{"arch": "quartznet", "model": "multi-label audio tagger", "dataset": "synthesised imitations of 52 everyday sounds, one a clip", "train_examples": 39062, "n_mels": 80, "hop_length": 160, "input": "log_mel", "spec_augment": false, "win_length": 512, "norm": "batchnorm", "activation": "gelu", "drop_path": 0.05, "depths": [5, 5, 5], "kernel_size": 9, "stem": "single", "widths": [128, 192, 288], "num_labels": 68, "init": "trunc_normal_002", "residual_init": "none", "optimizer": "soap", "beta2": 0.99, "lr": 0.0016, "beta1": 0.95, "shampoo_beta": 0.99, "eps": 1e-08, "precondition_frequency": 20, "max_precond_dim": 1024, "merge_dims": true, "one_sided": true, "adamw_lr_other_params": 0.00079, "grad_clip": 3.0, "steps": 7600, "batch_size": 512, "epochs": 99.6, "lr_schedule": "linear", "final_lr_fraction": 0, "warmup_steps": 1520, "weight_decay": 0.5, "adamw_weight_decay_other_params": 0.01}
Rows from block 4, named by matrix and row number. Each number is 128 + 24 x the weight over its row's rms, rounded and kept within 0 to 255. All counts start at 0. Numbers have three digits each. After the name is the row's rms in percent of the matrix's.
# convs2: second depthwise width-9 conv (model.blocks.4.convs.2.weight, 128x1x9, trained with AdamW), a 9 kernel
convs2.0 109:159151167123089110112124132
convs2.1 104:143165102141131151084111127
convs2.2 105:144114118080134165136106146
convs2.3 073:112121089144099116088108120
convs2.4 128:094131162171127151124139111
convs2.5 064:152095127113124154088149104
convs2.6 090:156125129146117139147179158
convs2.7 069:116107164133169122146137093
convs2.8 111:128116104099107117121118182
convs2.9 117:163163172135135104135118130
convs2.10 130:171096142133115108160106134
convs2.11 084:137096132181159127126126143
convs2.12 114:118114163098144118162093121
convs2.13 089:083113113121112084126106131
convs2.14 107:138168131115113157165117099
convs2.15 170:144158169144113090139142139
convs2.16 076:098112127141110072134110118
convs2.17 159:138142150165171158123142130
convs2.18 099:099141099091119160134156128
convs2.19 072:149122126090129078100123122
convs2.20 081:139146164157121140152110089
convs2.21 089:149150143149142140076105126
convs2.22 099:113119114174112159100136106
convs2.23 090:125077129144156128098128153
convs2.24 125:142165173126127089119133129
convs2.25 066:096090135122164145149105120
convs2.26 079:130127129160138078119125166
convs2.27 085:098143144119123156129075139
convs2.28 123:183127105123116120115150100
convs2.29 070:138091086156110139136104118
convs2.30 103:084113148110090134154123115
convs2.31 120:102089118114121111093105103
convs2.32 110:148158161117168127122096135
convs2.33 108:147156146159141169157137128
convs2.34 108:144078131111167118130118149
convs2.35 089:121096109165175120125139123
convs2.36 069:138091089150103106127151121
convs2.37 094:126166121107115162114169120
convs2.38 107:112134130137122070160145117
convs2.39 106:125161166159163122126108124
convs2.40 058:165121166099145101121113114
convs2.41 069:061121111130114130119123126
convs2.42 122:127135113103105090163155110
convs2.43 058:088108096092107124123111137
convs2.44 118:141138109097089159132157113
convs2.45 080:146182113112133090125130129
convs2.46 118:118103089151145148135159102
convs2.47 104:159156116118098084125114117
convs2.48 113:149107092090147157145135134
convs2.49 068:143160126100114094101150104
convs2.50 124:112140140179144158117116102
convs2.51 128:118117098137160172140102112
convs2.52 079:085155132121114125138141173
convs2.53 095:131101170127102110128154159
convs2.54 117:130128131108112105181163131
convs2.55 093:111118086121154147125126172
convs2.56 102:070127149128121124126136162
convs2.57 117:133132119089091107152154150
convs2.58 105:138100123080147149152115148
convs2.59 121:140121116149101148105173100
convs2.60 067:090094120154103110154136114
convs2.61 079:152107136140173145140101099
convs2.62 076:101132126093084113123158116
convs2.63 065:165107142133119104099151094
convs2.64 077:106129124191147125110126124
convs2.65 086:155163128106118102109100099
convs2.66 083:174138131137124140120103083
convs2.67 088:157119136123146152170143163
convs2.68 083:134113091094108126152149160
convs2.69 079:143161106173100136145138116
convs2.70 058:093146114097115085114116137
convs2.71 164:141169157167154134132144123
convs2.72 090:110164117106104140090122099
convs2.73 111:156151148083137104114107140
convs2.74 051:119171145123132143113162091
convs2.75 123:099107101127112108082127110
convs2.76 067:126121150135096133098077139
convs2.77 124:135141152160152129162155158
convs2.78 096:086140125109120153098117162
convs2.79 089:122111149137178111133091138
convs2.80 104:120133136130159119169084109
convs2.81 102:119118149115152142123068129
convs2.82 080:125107107110118160172149148
convs2.83 098:090098113159156155132124118
convs2.84 103:088149118118145167099140137
convs2.85 088:100160114112134168098109133
convs2.86 080:154130157143134152156095097
convs2.87 063:113128133105115098114157176
convs2.88 200:147149107109116115129164172
convs2.89 124:083150109147120143092138144
convs2.90 032:108146170134107126126115173
convs2.91 126:102157132132115111094162157
convs2.92 121:110106152149145089121123167
convs2.93 070:130139113117069119149102133
convs2.94 106:090162133110104158154135125
convs2.95 105:084124131168102136147136149
convs2.96 086:122163140118105107159109091
convs2.97 096:181127117097125101133133150
convs2.98 103:138133162149108170150136155
convs2.99 089:141161176135108111100122118
convs2.100 099:106116126149122160111108079
convs2.101 104:112125132147145187119151143
convs2.102 096:098151116161102168113128120
convs2.103 146:134149148151148159163159144
convs2.104 093:101084101158133148119135145
convs2.105 089:088133129164129106114164113
convs2.106 124:132192138148117123128150127
convs2.107 042:161108137124167126145169137
convs2.108 102:121135144128138139173164164
convs2.109 060:128124152112101076121140154
convs2.110 141:140089100121168147152140124
convs2.111 126:112115117137165167161118105
convs2.112 079:121142152117139166130172101
convs2.113 106:101126151148155102089134152
convs2.114 071:144115123149109106098145080
convs2.115 109:163114122123154098088120107
convs2.116 107:153166148141161134105124099
convs2.117 089:075121133166122136108121111
convs2.118 116:158094143131154091125104112
convs2.119 057:108092129099090115147140105
convs2.120 096:130160110160126125149103086
convs2.121 070:141126125109156114091173112
convs2.122 083:122133135145164173154157126
convs2.123 064:125154101163144167106135112
convs2.124 097:126080098096143129146111139
convs2.125 088:153117115144142103101177130
convs2.126 079:129112136146164091114160102
convs2.127 124:129146107106155172144134159